config.yaml
model: "encoder-decoder audio transcriber"
dataset: "phrases spoken by 400 fixed synthetic voices"
train_examples: 39062
gain_aug_db: 6
n_mels: 64
hop_length: 160
input: "log_mel"
spec_augment: false
win_length: 400
tokenizer: "char"
vocab_size: 31
encoder_arch: "ecapa_tdnn"
encoder_norm: "batchnorm"
encoder_activation: "gelu"
encoder_depths: [8]
encoder_kernel_size: 3
encoder_stem: "single"
encoder_widths: [320]
fusion: "prefix"
decoder_width: 256
decoder_layers: 7
decoder_norm: "layernorm"
decoder_norm_position: "pre"
decoder_activation: "gelu"
decoder_mlp_ratio: 2
decoder_head_dim: 32
decoder_fused_qkv: true
decoder_bias: "all"
decoder_qk_norm: false
decoder_parallel_block: false
decoder_inner_norm: false
decoder_drop_path: 0.1
decoder_positions: "rope"
decoder_prefix_bidirectional: true
decoder_connector: "mlp"
decoder_tie_embeddings: true
init: "torch_default"
residual_init: "zero_last"
optimizer: "soap"
beta2: 0.99
learning_rate: 0.0023
beta1: 0.9
shampoo_beta: 0.99
eps: 1e-08
precondition_frequency: 32
max_precond_dim: 1024
one_sided: false
adamw_lr_other_params: 0.0026
max_steps: 14600
batch_size: 64
epochs: 23.9
lr_schedule: "wsd"
decay_fraction: 0.2
final_lr_fraction: 0.05
warmup_steps: 730
weight_decay: 0.06
adamw_weight_decay_other_params: 0.05
Rows from block 3 of the text decoder, named by matrix and row number. Rows with one number belong to one neuron. Each number is 128 + 24 x the weight over its row's rms, rounded and kept within 0 to 255. All counts start at 0. Numbers have three digits each. After the name is the row's rms in percent of the matrix's.
# fc1: MLP up (decoder.blocks.3.mlp.fc1.weight, 512x256), inputs 0-127
# fc2: MLP down (decoder.blocks.3.mlp.fc2.weight, 256x512, transposed), outputs 0-127
fc1.390 108:132129095094105102094135138099141101100113173112099138150100128159126105162106131149155123117122105135129131130172140106149085125084096101109123133117105110132180138091104129140082119135067144147053131176092133138129119108160079099122094154143109154094077106144138112087137099125180127153159120119127162116111135120064126139124170105103165147120097113143140170135130127092118130114129
fc2.390 102:126108129119092139105123100128137130105143117092183090092149146119132106101121117133148145121129129116175131118113113135148167136180154116131138169150085125124124137117121112116129093171166135101117115134100134138116143137074131149166126093181154153130146133131135129115155088083116137135141120150122101140144100109163092121164106151095082073112111087149123082138070107118129079127135
fc1.391 086:115152129150108124116074084098154128129144171114148098032135111133118127175106126145151146102122122104159139117120140142109120121133115166136136145159154131154149102130113141153159122121174114138128096138156104129124126121090118136148174143120118128146127097152102113164144134114154136106134090107121133127133110127116153109088123090134122107178191104111125139156106172129123128161118
fc2.391 089:126109116178117131081132133153111204143135123138128135108154140151102159096136119078171091165142123132115113127159126129112151120118130169105122099149105127162100112117149142132135151123110146134130139138175140099167128107124101146123133158125100166125122112131134168147143105133090148142136109135131151134137129124120070127123134123109119088110135118157081127175161113124170138153071
fc1.392 084:112129109165127108138135125113125100134112113152141120114131122113138165111144116133181140103137112144107094150129123113159087094128133102150153124135134083143109091109129133128161117131154134185139112172120122137107109122118165163182168182145173104136100103143142107113121177133165110132114144117103138135122174162158182154118165132179141097159160137134139114130167116142152140122117
fc2.392 091:130113124149165113119121084112125165125139110094137136127129104169112075158152154143139139108134152093128161102166130118159096114129140146131095126155151151152113101133099118154121137139090138118091056098115106135144173150175108133125141118125091119123096109127134118153082173136115108100125113109139097151099142124170104117113108118063147170163141171173122124115141104102129099138113
fc1.393 092:115111133171107113145137098140109163134084121142151100142170124120095146154116119107140197137104114118165099138121104083119093110093136115127111146111121145063070085123165130110131144148157074125130144114128175119099143156129131123146130097161135134105135124117132129184122121075109116096116144120143161135117099139166119121122134139116120116114128125140137173112146168145150137122112
fc2.393 096:171159139107139112133157135109156126132149127166163136156122114120141161123110079128147129187139135100062117095143123143140122123142152100113106162124105136132105132129132137128156099138125155151121152156072165138134145139129124118176127184159138107131129126068133101108145090106112145147073127130140164160140107123123155128132145116135138107139136126113152165117079095154135156085112
fc1.394 088:140152150126110140132110133119098134132124124106153103120122100119122092124108120131157111109116110164118151106159128157129160116140120161088104100120182108128093144114103134144087088135115173149131145146129166107144126144129152148156145108102157136138142112142143139123145116141138057127112120134104110109126151123090153113142141102103101104126105156129114150147130113125095133161095
fc2.394 086:136101153114103156156147101156106138151159125126100144126092130109097125096120083136116111117151108141123112181117139102162122163122103121141150138143145134112136124089112093124117111081131107113115089123106146083112168093089143146138152112103185170126155101144096152135141094139121135125117188147072142144136103147123100158146117140148153114173126109154139132085161157160121172153127
fc1.395 089:129129128155105166156138120104130100152126174140115141114122138114177136106073102153132082114134133096112091136163129162138134141134160119103114119115095144188109153090109157141139107119161121139093134166125109137106096131129165140165154160169090114151100128127127155110183135124145102152127127106125114095147133111168108146148139103088103156178118160131101108147138107111114083129143
fc2.395 095:172134120092144144109130145099164087135129155134119159125113149140108137101127143160120147134178157121169185096118129130133177173111112125146123184169137098095109114118100130152144082117114122135139138100167149148109124148118161110125124115140101137143146106162129094121133109096127171105124189122152147117149208138138136103146166104104133122143169137148122134141158097126129154123095
fc1.396 102:129115145096137139123120181107118099134110129159149113097101083133094116121137109129135097133134077169122102116158120148097145129165146113147102113122156165119167181121102178155133093109133129145122137154098094094166137174143141125142149121112150119122122118120131147117148141171148125101077144144177154127110140137111118092166117117178113130107093138125123146127136138158109113136150
fc2.396 097:153103123105152102087146117172132120166171115132113100153129092148154163104149107114122121095128116153079176160133142136128131107101119133105100121103120148134156158112124114143102126176112114114108174091104174119131140140105099086108135150126108102123161125178112168142158167166119174145159169172120128136104123101103119116124150119174146099166175119163153130074118151136145098117121
fc1.397 090:134127161117135108134126166136092121114115154133138135113139153150124124111137163128166116161113137106167132154123153125144165123130118136146115141160124102144050164143148139188140113097119110152128085165122123108096102137182122153146161180132117099133135124158154125134131143163123146151134121147152141112127172163104128088116108099141084134108124155139116144124101130154154121140125
fc2.397 085:101129121112135106130120127162123101144128157136159109172119126140150135083152123150166103112128151172121131127144052064096126115123136136121132158152095142117141081134147159127150071140103113152125124141156148135145167147123155107148114130140168132146094113162211153137098125153127106107121120101142132145118152100126134135116129165141126132107160103151134132127119129171133152108151
fc1.398 110:170150145159077130057093154138130136124094123095105113117142138106099163139091129126127121117133107177115186136160138141089149101137139134143185117115117121125086121107119119118108128141103145090157110151167101119152094108091091151113136152135115146161156085117169120139132122114185139118135117108111132139129161159110139124166057134139105112166144125133139141163097108125126132154124
fc2.398 113:159122113153105106126094105143134135133115125099096181124068089144093131146152146155154092103130119153181131109113067127119139139145161133078136119133136139126135160125123112118099149146092111075148121147102157112173146112131190137119160148151140103133169091093128112132133130115099095130158133128107123130136125148099109136094063099110144182108134123150109111130146143129128113105129
fc1.399 109:134135131085090110146136142112126116112120122122119093119142114113119147108143137124133092116115156153117171179167102148126136104129089130106173126122093132152128166090096099068144134141162165084125108120099128111160120151157150125154144118112080160136120121141141135123114123128132149119127123124098149117129148114157115155190055105095147143134132094167145112108118157169072087124133
fc2.399 111:172132100127092115133102152136142138138152128150093115130082086133137147136096155143126137148157115139125155135122098152145138153159146160150128127097184123108138108119146081097117149108099122129147131141129132115157135141180126146100131155108136142087196121137099120140140167144138109157121157128125134140148151135129131131124126110118130144118130148108121092111129157124198151151110
fc1.400 090:094123151126090133138120137102135120115124107156104120151139165167141119124174118166158121102133091126158113102127116110123172075131141161145122124143124156134163077128140137114104144143095135116135082136124141098136090142141117099080154153128141098064097145121109097109142090131139133103104150137118119117043108115071187105129099081103128112129135117112135147118116130132196114108101
fc2.400 099:109148099106120157121113156134100111147106131145092109116172134171130124078110123132124103113182131134130124130138118162130098119124119141156144140113082159119108183106155115132163118156111153097140103143135129123127181155134112151116108154130089132093177144112116130127152102119141134088136154135131105103099139112114139123105097138135159094128147145112143145121152097100138127122102
fc1.401 092:091137141114156132117121122118122129145119102142123121133121093115139113105130097134092126136126138105167149136096131134130111150132123148149105136103116122151120134113154128142126137118073107077111098125140110155104120156134137093117128165151171159171108155168159094143152105109116124142134149138158078141092085124145144156156103135101130125137130118184113177133170137088115115155154
fc2.401 094:100121095150146129100149129141131096130170136113170111157090104153119126142123115173126109109144125142139116105094106106149132126145146115108117191142149139098176134105119109144142112115111160070170138100184102106137120134149119140158169165125128124145111144154127104132139108106149125165137105095107105143145097081125093101138095096143095173122161137120159141114091127122098094139109
fc1.402 085:116162073159081121113113110112093182118107136109153141102120127158100113116123100172130120142135107151150128128094117159190114077138137199095103141164104135100128102149108157111170178140116135144123133126123155125127095109131118162121113126109117157121129131131155112121166127083111140123111140150078145122108141122127174180121121096092121104111148106099166135115116188113119115142114
fc2.402 080:129156116102045136134147163143143121100109142134128121112127142140147128128115095121142116114147127147136120139141104135108154115109089105145134121149103108075146128108106094125158117119104153095132127120100152156087133108131118162130165148181116159126151116132110142096141119121102122123125144167150127117165112158117124137137137111108055111156135124121127075112144152102062158133132
fc1.403 093:145156151141112131129109138113113099133078135138110139116141105121087120133138172112116107125077153137176161128147155103157174161155125122140121147119097167149153128132155134159115110154107125073118116168088150123113110149103126089163175116129122124121091128142140120164075114092117125099160106128159133126101147124119113148137142117133140162125117088117092103103111126114149112115124
fc2.403 097:129159120098124122117164153142162141133147158081125169162163132098104118114110113129154123119136109052106131089135118154147133071105110114132127175137120101160146159115131139132102101171165115072108098138125139137091134113102124107112150120140159129130132153110142071147173114139137105140097087126147142128126112075133160151142162126130118154132126113119147098141168107120102138077103
fc1.404 100:081154126136115127139126151137091131149157124138132099090138133115165097125075128112110111179071095107129099100107083138121159141139122126133104111095095146110112171125133110100125111110136125099113139150152167129121123164147127119111113141133121137108158162111164080148092133091093098098130100118109125129124096113137125133115123122115141120109159140108165137083084106128125127142117
fc2.404 106:150101139187110133106148155096160147146123078140059135136133112116095126132171131133166184139140131069190150139141107135148109154138153139080150188088090167122117163134149134101130137115152149156094172127111126117138128164164133132134107115145105140102137153141122137092163124110132082173141119182135117108116164096108160127106115140123118127091126163154108143098089115140174085123127
fc1.405 118:164125077148150142118154093101116090110157139141131125152136149088114105162133149110110118139145131133146115148094129086091106167171128138136131158124141133130148177145114097073118127093143133056097112128129135116140102121169096116123104097079101101121102134136121125149179089134080135103096138130152099132137150186095086139098143087137149135126132164106124124124115158095106124108101
fc2.405 107:131112107126135170134111070114136119122143119115103135125108127135151139133143116112121142076118153161115137134149150125173096134110080124123162169138156136084104116125143161105134123128126131101140081158132158125157119131121117128154140191168111104148106135124103117139152144068126107069125171119129107133119098124133164175132085112127123176178135177154084113114124100103134107105148
fc1.406 114:075137102132131158137152162117084110115115151170127120104119080155119145086139120127134113146158132144088094120138106107131091146134169118148117136133166114119103130146137081081121129082139107143169154115138138108104116166143178143125137125162144123134163162096131152121132122064118121105116126126099086125134106091110120195169139121167162118129109127155123153133124145105150078125100
fc2.406 111:114155133136113155137100147129133119148105117128156127103131117131087127126119125118130132112084124094126163154123077104143135095154190137151111119164109111131135158124139109154141106096133148100147141139128130098128112148129129142151126144128097103140131138140110179127111154106126096125148141086151114107174124098127106147182104134140217138125129131121129084115127139127147134100106
fc1.407 116:081140168156153141122156109112128135141140143133120153136095107127090092134126144116118118107136146087110126131078144179132164126111098147122137140119101169162170089110124155120097124139151118137143165166127131099108124092142158110154154156195142055150161150107143143140148122154104123154123114114089170109107087110132117147154131079129126177165158143117144148139125099110138139124152
fc2.407 112:146138165126115118110142162115124108131134116124091144153110172182142117137109134121107109114170115072159120123153128150152139122134158143109122133152133165171091122145131151135136084116145090158131130118105131133047147134130150128108162101124130076096130116125144141098148141101162164136110078114103123119196178098081116143092100134116146117126126088097114109195124099159126134132138
fc1.408 096:134147158124083129103143127138091146082158155153121134104123177133122124051150127109168160153068107118147138136106142099104115112128129146138108135139102087115098073135143089121118135114124133103156116107110118136123095098139154121143115122189106079120129130096109148147132143085138117136114109126124182130111156112111163086144178084101105118114167159065125125123132107160119136161134
fc2.408 095:091098121110098129136135128123114098167113150128116143129121131114141100096165180125112148128141127126157108116141133128118189113144077139062104144139113116151146114101103114142114133095128142149093162132104100118104150138128146138138101170132122136119121117077183138083084132106111111154155118153158111137123115133072134104154084161129147118126098105170126109142105102103112147134133
fc1.409 090:125171113089118202147141136123128152160117158114098114108146123128113104112096130129148084119152140114194105142152123163167138107144119122120139153154132120116105095126129128126115168119105136129091153099119087124117158136143127109144135152149087155121136166123153122127125118073133167113116123154116192115113157159094147109153125104101115118128116165091114136066110112124132121115163
fc2.409 102:106161131070168174135122154149128128114178133100123129093148156092138139147092098151112110160110115127134147119109143119117093136100186095157159094122100075108118121113101090105123112135178092128136135111082098136129137160137154163117084152156112133139168102132106091168116126153141157144118120097128138144117135127119170115147109116124112103063171094121124112161125073108116181099137
fc1.410 137:134115119116169090137132094117143156124139068128127143062116114129122109091113098181164119142093097154149129146135111173142135121097086122159139107140112121097109138162132138126096123094089096125118145172123119105157112086091094157115125108113153169081130111157131122074167166112130138106147158120169130083182131156117098099165160105124122118126132127115136124156082074150134145118103
fc2.410 131:153153085125172124108116148136111093105063133167177099136158135182130114138143129106116134140172109121123086114114138108134142130117153139179116138162104172122091121160116105153107096110107127129131140152144125120156116124104132132100117142080131161130120153112121106092120162122117131124135134146129143061173154118119069112129137157115165110133164145131154106168102122091117140129149
fc1.411 118:141142122170115149091126155099098129167127113101079100095137193162143133152124119119116135151161136147126121123092165115113139121137112166165099141116121119136138104131150097124122170148170096124156115132161134169170115109119098126127138108140156158081160117094149162102144141119159125129151150183145127150143137156167176120115116113098105128110114097176155163117127126129150125150136
fc2.411 108:087109158152118129063125110142123159132134154142146143118089128132079152143102119096119121164139122086140135105129133163135094124135104133096135134140120138101164171128064140136145133127114126135113075102127156116141113156147123127111104078124141137171165112138074111143112142117110107106130112111185135143126104124114116159105138124146112127144092138153142149174160168121092148129135
fc1.412 090:114139156136063109156140160129183119110109144115128137109072073158124161133141126124128123105182116100130156076138151110090133143126151131121153133146117118097124136137095152144107113103097112138116138146133107126132152130102130124142109122125171148129083124091117157130130135120120168123092125139132125186160141120107106145135162139158127120133110126162159115180059152120155136146142
fc2.412 088:148128127161155127104134166096087203108134129119126119105135125127150123133135101127112113092121155146092149113151156128170104122160089144186133097129085119121146095139139066127111082131136139142113113107150139130132161107109156137140090148155113164139155154156130127139148128186131141131106170132108120132142122119135160139137136121146128146161153140122093168125165105108110147078091
fc1.413 105:113128081108094100140132122155156080119119109104111126132124154138131117179112137143106093088133137149127088138122157149124162122134159123154124131130143124137160071122111156149102148138109146139155102105179125148116106146122099168109168144144117135139147090098117145138117093173134098136114155153132139131093155120151137068119118115086119179136145122132092125107134135111146115096117
fc2.413 105:124108106099128139137140122153123128100155130086126179143114107167103153160158147151138160099133128129118158116194167105091094133149143126120118148111092153113142092124148115141138123135092118154124128109166126136137108103085153121142099156153123144098190105077137192085138110151089105114110127135121094145138113151141131162138135098122146121132118100113124129145081087133160124131087
fc1.414 145:090130136126121118114089121121113102081189151131199115090117129143129092140140110143144114124137137124117115116117118084096146168145152154107174145144119118118156139135141129133140098137102105114123124121172111085131157137109107134164092107139124165123142130093148136150190187174124117106105100115154124116157113107157113170120171129111133101113126129141137153148131103131117160099101
fc2.414 126:099087138136130145127114135157104152167147148105128126144113083135115127108107171128111107132105166130092159128160186145152135103155096105114081156127145138121162127108160140132122125149123116123117140128142148153081166131121152136143089101143120101094164141165088152119131172118116143093155141162146054109183112146117121133136093148090087131130116181149104116138103100132157105137115
fc1.415 063:111151072113115152108125141117127117150146138128154079144137138118141110164141134126135150135158137121127090125136087109178125136116125099142165138136122116144154119127118119117131100073121141107127085076155110105128111117137144122145157162099163182153100157135087148162115121119120171112099120070158107124188094113100120121142132099103151121105127148125097112140174146177124079122149
fc2.415 072:131155089137118095126106129132164132143153142107118135151108114173145106101112150107125135115152123115129136116109121125131110113098155156105144133095097148112165099110148164141141146146143128101104105088136108132107118141096106129123057121143104142144138112116133127131120081112150125132120166131128112139125136151090111166087133140130149089123106129124099159179141153172159137088094
fc1.416 090:142126155168127150146146139123161086140100108148123120083149116129140125133118104117137169113115127106127094129197115146134122146121131173089130146158183114130141136123136109107129148111132110104123145115111125126147136122101150089126151101181154131121149140056139134116126100144081113111129106147145127110181083107115141061135150084104101124128158104120142140145139105130111135131149
fc2.416 093:147146177112126131159150134104132114177182118100110106129138132109142127104091110122114138147127145113123163146156106137154149109096118088086156151132131099142154128167099093133123153087143124173104115142121081142145142122122158100116169117119107154164152151145116153114123120136114135110092111095125148166171144132104103115101121073099149152090148114118126089149147093175129142115124
fc1.417 113:142147119098141120135167149144106144127131144117133144142122183145081148146142111071127128129142123161154140129159150107125077127127159148144102119168139135165146114128090177141099178091085103117116125095114084110102133083115135143120107126146121141136175106134136090163140083112121108122109131123140127104099159111107135106114108141154080117134144141104133180120092111140142139113125
fc2.417 105:097125112138157076109121106163142123097140125126115139154114146103140137143129097104097103119130097162128111178150137128158148133156091113108114095171158102121121103119098116119109104165155152099124120129199089147137178141058159091132144123153107102102132118170116114171103135135119115104108126162170133152119135102134125131121118099120125141149089162149130170079113113113093131118098
fc1.418 113:151113171153170123103122114111116152140110102153134139100137094150107082117179142092130096115138105091143093142109110109120101091128131151155114126164135117123112137125119148126111102112082107132138161122116095130123138138054124134138119149149153136126090085118132145101161121136145148099118152071132103136112146110141145122107129123067137118140143106139178124126126146123104150123128
fc2.418 105:058129166113163114131097082134177151108107115120126144106143120154138127114124159099162183108116133095110101158132145118142119137104119122109130108095137136125099182131075161170102141113139105136109117158134141146127156142113146088111104096176149093106120117107125128121151134136108175104136163151133116112106123118127134147147134143103148105125144146140146138176140144112109154148151
fc1.419 103:149123106122119128159109084161111145102112065169148106078165159116110131109089175112115121154102120144107149151109169106114138142118101157139130139157131125101101114106128107109171144121107127155124096130146158121127115141136106100136139112166147130120099101099112149131149119133141092101181125107191111108129140131090134132155117068079111135099137136169140131170120117118111126095106
fc2.419 104:122128139155130129118107127127139137156125153094179117107135134116123106137149109126082129137166147142141094125137157131112131135110149143090098098113161121117118119120112123171159098107092147120117134136108149116116191148101127149095119113074118119075164134113130138138114134113105143158180120149152123158122126136149124132108152125133095145120175186118124123125142148108186144111168
fc1.420 100:097112115149137145158147166076151151108132108116143123098059131120159093110122160146055101141080114130092129146113153154169166161093125148138158130122128115096085153115114109107138135091117106122159130106125140152137097160109110139130127091138114138111133117131127121104171152118100139136075087133136127134143114159111139141113161118127125164139143157116132105167160100144121070068126
fc2.420 097:089108154138152127081174125104112100109121163151129113138115120098074113125108131105116149161135133142137125111102126152131120139158110139092145119160112161146110116156137116143137093138107117138148161125126171087132120106092071109099143133120106117114085170151136145101118142134145133140084102102157128159139142140108122122126113106118096157111142153112096160142096089129145141132153
fc1.421 092:128159113161118153113157118156113138146125145112105102166196153128160110086143131132133137086117118121121131138102149151144108158142142163104122098141138122153147212105154157164104144138151116141133130122135133102073132145159118158159138121098055108106121113144123147127107130165165114123136157094149131113117112127102141135119111137136108154130112099096129126091162116082152091106201
fc2.421 097:136113150078121102087100146134147138124173114114090156131121161122109143109144180127107107144145147121150076112145160105148103142072120137112155104113144160136126093088133111141089111117128131155120112109106098134133168121155137139131117124070094147095127112097141116081115148138112100101106102125151113138076124149120149163119129117112090146177143121074114160140151121124114176140120
fc1.422 113:130123110122121109159134136143063099103151145134130147160121082131137122102107152077130119110147073140119113115180088091113124143122141155124116132118164111100123141133100145115170131119108094138125117109169135101090101107103108125102079166107108114110143082142151152155145127101105174166108107108099104139100135108141160149155064109124130110168150145189123125128096090130164148103115
fc2.422 117:125081155116101146145142139122102120118167151127130140135124083121117156119140151118127151086131115124107080095154113126139140137148123131137124109113122123118176133106105137122146129160140100158118139135171135096127109142112158149103145072121134147143135099117110111123141112124112148138086138073122129144088128114168169144155072147152116140166146162165132108128107151109142162156138
fc1.423 068:120133121135103097128110108164113126100123117111109128109162130102145158122098107107112178135128090133133112131111136104119105152132081138103116121115152126127170073118114158093160116153121109109145178094184163131126066167133134201150098114144119151117106142088146130130095099125095117122148181088147135118147139111156136140092116169115122104107148094117101100095126131146131145149174
fc2.423 080:139105149129127148123126143132129056137068137121145155152113118116150176121180142159149153143136156123138130154124096130073142121149156114124139126126084114142171117127129131120125086090128138138111135134111121113085119104167132142116145102133121131156121078103119155133122153149106105118063102111158108128179125102117110125135147158115085131147146103159136129132083130125162088135116
fc1.424 116:089120121138141162125136111145063140126140130085134090136150136110139119162136170137136150103118127180122164147136116131115130111134108147147103134126127152099126102079150141122156145128096122125164133100132143124145114146186124120144122128098100126111182130089106152136120148139124109070111114097144155123153124173124189128089124142141113171147151106127095135131155130117166149149116
fc2.424 110:132105178111176134099134135132102103179104098129132115139153155173158143086165121104136144115135163118123113124103128129124156092098108103150114124140131102122121116155104138147143130089091122122170151146128147060147082108118162081144107076152096093119124143112146181151159167136112167146158077145135153111136109126157119094137148143091151122119088098148106152149151114111125132118166
fc1.425 103:111113137151114108131096147119115070145119106125119127122057159114117141153145121176155113092143102113122133138104089130102174130094173092138149067133159090106113201132119112120131106116142159135140113112121110141144108154119123178113114122130139148139078111098162123171134121162125080126131134140121130129096107144112068106148164144143135132130095157123112156120124135135146130105109
fc2.425 105:134105102103128151150082110145149112158124173071125158112081156142079155158168127090147132111136160127123124171097111101149174134147169142127118117149123113098093109092172129162129122096111171168147134144115146101159103114132144121130106145143144153144127097148128087140152097145113122141162129170106137123101139156152107147111101130125140114145148134086091158081149110080163116102129
fc1.426 092:123137133111188114112090125133129141097153103089164124140146179153119121140134114112142090121116110131198118135122092164118131116161091086138140104179076140126188125157142158141161100084115134129161110147169127144113125130138120149129119143127141143085161099136074100131144108088101133106055128127133083121091145143138137115152096111112135147142123153102146116122125138090113163131122
fc2.426 100:172135115138129145085115120108146189079169176137121124120110142131143121152139096130121122119094133121095136128159152115113090092128152118166192159118128122083176133165123138137131135180123105117112148177138121139135134140181140117103146096117172115105107166149147127115114151094160141123125144074111095106129153166131132127102132129132185119130114148160109119135135077118068148084165
fc1.427 093:133143108140172115104141144116141143132118158121117142121134114124114123158080137145075067137106146141122122146127140129125135184120121153134137141142153112087116147133140145121111079127102131114150126109093145172126099107115166160148115125115116108142116140125160113117082089076113109162128147081151159113139131092150149118099139094127085102147127144097134155138129157153117082146085
fc2.427 104:154142098138147146125112174171107115093142133113137143094148136157132133158159138107136151138126127125116154150115118101153133131119127122117143102091106118113163120167130108132144081085105079122126120179128116141129157142138172125131115173100127095148144107109108112126126098160164097119117101095129149109071139149089136126123077095162113137120155171122139154134127143126103161143145
fc1.428 110:090137152118103149162135157115153120153113141119150089141147177141134079108088109158155093112122095149120162115112084147155155125144158135159113094105125150130138108121120108103111109138158092147159071133139156124158159079105136096110174104116175138091127118123107143138178149148070111123126102154113087125134137139116152113132113118125114148124105123140116136114128166115115089137131
fc2.428 115:120110084104102090138134157128149129106158137109144154114110092083123170123161100128136119098127127151126192183143164114137101137136158171128144155116107119100126134107105167119126127168154142108112133115116128099118094156123175100131138134086132157114158120145147132124143132163061143158112127165127140165106106128095161135125111116143136126154115158161066132106124131165110128083146
fc1.429 111:126147100141153128137099150086148126112126156147122109144175123139135134106140135148103115119118098111138128114170153123105128131144145095113124097113088153096142172110150194143122121149121132141110137126199183115151110085100105131129126173149120132138147131138108122134122130141144123137127090111097155106124133100148109072102156109112112155142075100083120121114156141121116099126107
fc2.429 112:125112117129158135146131092095101135147151167134160115138098118138116122130134118104097130114142134095145106102144131126161131113118115169104083103157120107129125146150150114120130114146151115149136148117160136089166165093121136100128104130164157132093144144181117124090153160145138112117146139090168151128135130123112112097134147128160097083120155131169124077136144120111127147125093
fc1.430 077:132173110110129135137179163138124102097102096131146138105116070116124141133139077096138149130101108128184060163125128114137134150099121103129137142103132105137085144139154142121152120099111116112093107133143106128115108159116174116125145163118093143186093114167133122155098134131152119121143144094131127107152121065092132127069142093141132127102183159130122157098097182148124151081141
fc2.430 073:125136142094102132144120132141145147138115114166125165133098132161092168091155148091120087115109162109136157143151135124098151154158170097118111144095169121076135148160129120150128147137144115129072134139076117121176159149130127090134115124104100151120135138126156143122147125138107141125075105184158101155108123138122121115099127136149087156149126166109110126130098142138093149113127
fc1.431 104:176160118120124121104117080134072106108131126106109107095139152101129119098094152127119094099149141124156097117131123132129135146130111086130115112113102123143093142067148137136154136098107124148091151155125121146163102161190128109184114137145115081124132141112086106131134135146171063113111135124155118145148165138114155130118142083127117126167107140112129114155149125102135128150134
fc2.431 113:124146098135116126114129059133125172119129124169131110091130122114152103101152131168139154142105137141101138127137160071164112074100103083127096150126074142113079106112141169108157123151116106117123164092151096130124123116087102144125111167127125154091152112138106085134104138125119125144124126115126139190114133130152166147161091106114138107145116136125083149173124092162114142142148
fc1.432 116:124152136145128113138139120111125146151189113179085161103118110168141170128123146113134065151128142109175136143146125143113131104106119136127133137113112144149134119158119115116124155125087136130109136107130168126102171130128095108130112105170131091057149098113141070120131121113103079109114138197130146125132146117129158105128119087159132133151136142140145118107151079134153102148105
fc2.432 123:147095084102135117105116168142115162109107166092081115100144121133136156136113141171132114144128109127159123135129141116094132100140105135171092146098196148124153159110116132111109151154108120161175132160118158133121117097134146143116155126134086141097127154115144088098110115103115120153109125169129153162122123177104117118107092134128135139176163116116136090105096117130150133136111
fc1.433 077:141100101115124155138128155156073113144149162162101129161154088104091072157133138135133135129153152109131122115111111133102101127126149100121118170129115112172122131174149103142131149119153122104126075167133099122098138123131119176134141110078139137098114121106172149145121099116139108086128128100132139188139141160144083158182151126129161131146135097169119142046154138104161139129142
fc2.433 075:159173122200127117135104120071094114077129091106115151180130120124145127081163148145106142157145122138100143086112117123142138110124122145132091159130092117144121153101138117101155131110104154142098098123115116117104140121158123127160110164121126115164125087117110138140083133117139114098165126116146108154132170109118172149131109146118097128126162106131115126144108132135133122097124
fc1.434 090:116124093120185174117146157129114107143121109157116147140074118130141140150101146173123137102089173075141087112110114129091098127154097154114116105138094142150130123120127107117099086098146131110112109123171110134128073116134094151124123130148188093133107112155129162126105122135139103162137157080114160151130101068092128134181133077105141105162137120110162141110102134123146143159151
fc2.434 086:142113129109114151168148161151130141129088143130132107123140146125129136141140113086104100118119118088117113076159134146157140121161139118103141151151114104140163154134091154146137116111127130095116080100120155125145051127119122122148121104136108108079133107139167124132108176109169106143194109095107127124115151154163127146113154127140096151063147115125169093132153135130119128082133
fc1.435 112:134122125111179121140117144125108135139086101101108129110126132138134110157118128133140097160116167139102160109123114109133130113138111093160091125129126082103129123159151108170134109106131122175095147140154137125171145111151144151111131135111148148083054128129152154105126091133090109142092123122136140139098121146138130126135136117108132138162123164136111130124135162118154117133144
fc2.435 114:129141109128156148117111091168132115139165185142110086133092119170130133161101139116122124139133137152064157148114167100123139187150145101143147152106122147175094166108153149118109114131104103114132127160131177103163124125107136143085113165099126125162173166128146116113104128148090146121133132136103168136116170165121115147138130126154099175122097170165124106105099131151130163088144
fc1.436 093:139091146124120087108112108100089204135107121121163101168140153165131110129131104113160107136151124113127184134091139095134133077117147171136146127081161148146152109071133112124154094121149106077126172112114153131121104103112117116140146172168134116110119076139099157114101123085150119121156157136147140115147128148119073103106152110120089110110105112137102176101121110105117130155108
fc2.436 098:121129150144128119139092091112153126088149130135192126166132115136163162097126144094110117125159141134135129111128167111121171124143107117145136125130160115111137116113160161162142179126111139157124159119114151123125137143166142095128141138124113149137119131165115092099133144081185150113124166108132138131091138128163069082140141135126120154112082135127150126092161128116129136107137
fc1.437 107:136126082163097104091152147108169119140146102122151145132134154179133120181142154175127114150133107109155141147134146144142116138143106086094137090168091127107163113127113151136105099140110130130137152108109142151131112109111102136149137138122141101137133085119069117123143085097134123150111140108134134110150149113134092119123159123117104150126146081164136127151082113131147142152162
fc2.437 107:132144112109126118143141124144144105118091131154134121156153148114178110142171133148129125151136087076145149090133119099142126168153094120134122146159087146134120115164086124129137123162113102105136119133156116151113114082132102155135106085148119135121139091102130111113110161076120119129136154122113175103118120118159104094137128139122115099132111085146097130111146105109122172096151
fc1.438 083:131119062106125125121120135086123094099119103097149081047111101124152092126081137135150133153132115067177133126116118120123128104133121100124081076117158090135162110160164120147131126107166117144105113129135120107121068124175143131152118145101116154150126079121132124115107113094098115144181117178124186097143134129093156123104144086092129143121094102116126107120128104135144135173147
fc2.438 090:139078145143095105093084143114134112105148122147172155141117162120132093130125166133128166179095150106142142130114148173170161161129148128100084135115127171097131148139129190173137102156093182133107107110096122102192128127109157115126114155117125148154155117115137137110105166139145131140085129144121159080126108144121115102113082156096125130134100137130124120155173160145131121130137
fc1.439 092:109131128126113135159135073107160149167159146108149120110138132166132137188128119120095149094134109127141083143151093100099109125112108148174162120095182136136125157136103161114093101086107122084155142105121095126155120132120152093158087123154142117102125121116128123132100110131104177086129143141126126107117152101111152080104127103097111123113137126177111106121145164147109117127152
fc2.439 093:132127140110150153120148144116137118168135106077104130106104086182131089139132156119126159075115137087118115151125096055106106134101122095141114133076098105143125152088086137164119117123146119104152142165120140107162151129097137131151148129139139132102079162168133152150158131068101112086128116137113144172081150158137110096119142157151159130113197137132158102146140139156120106131127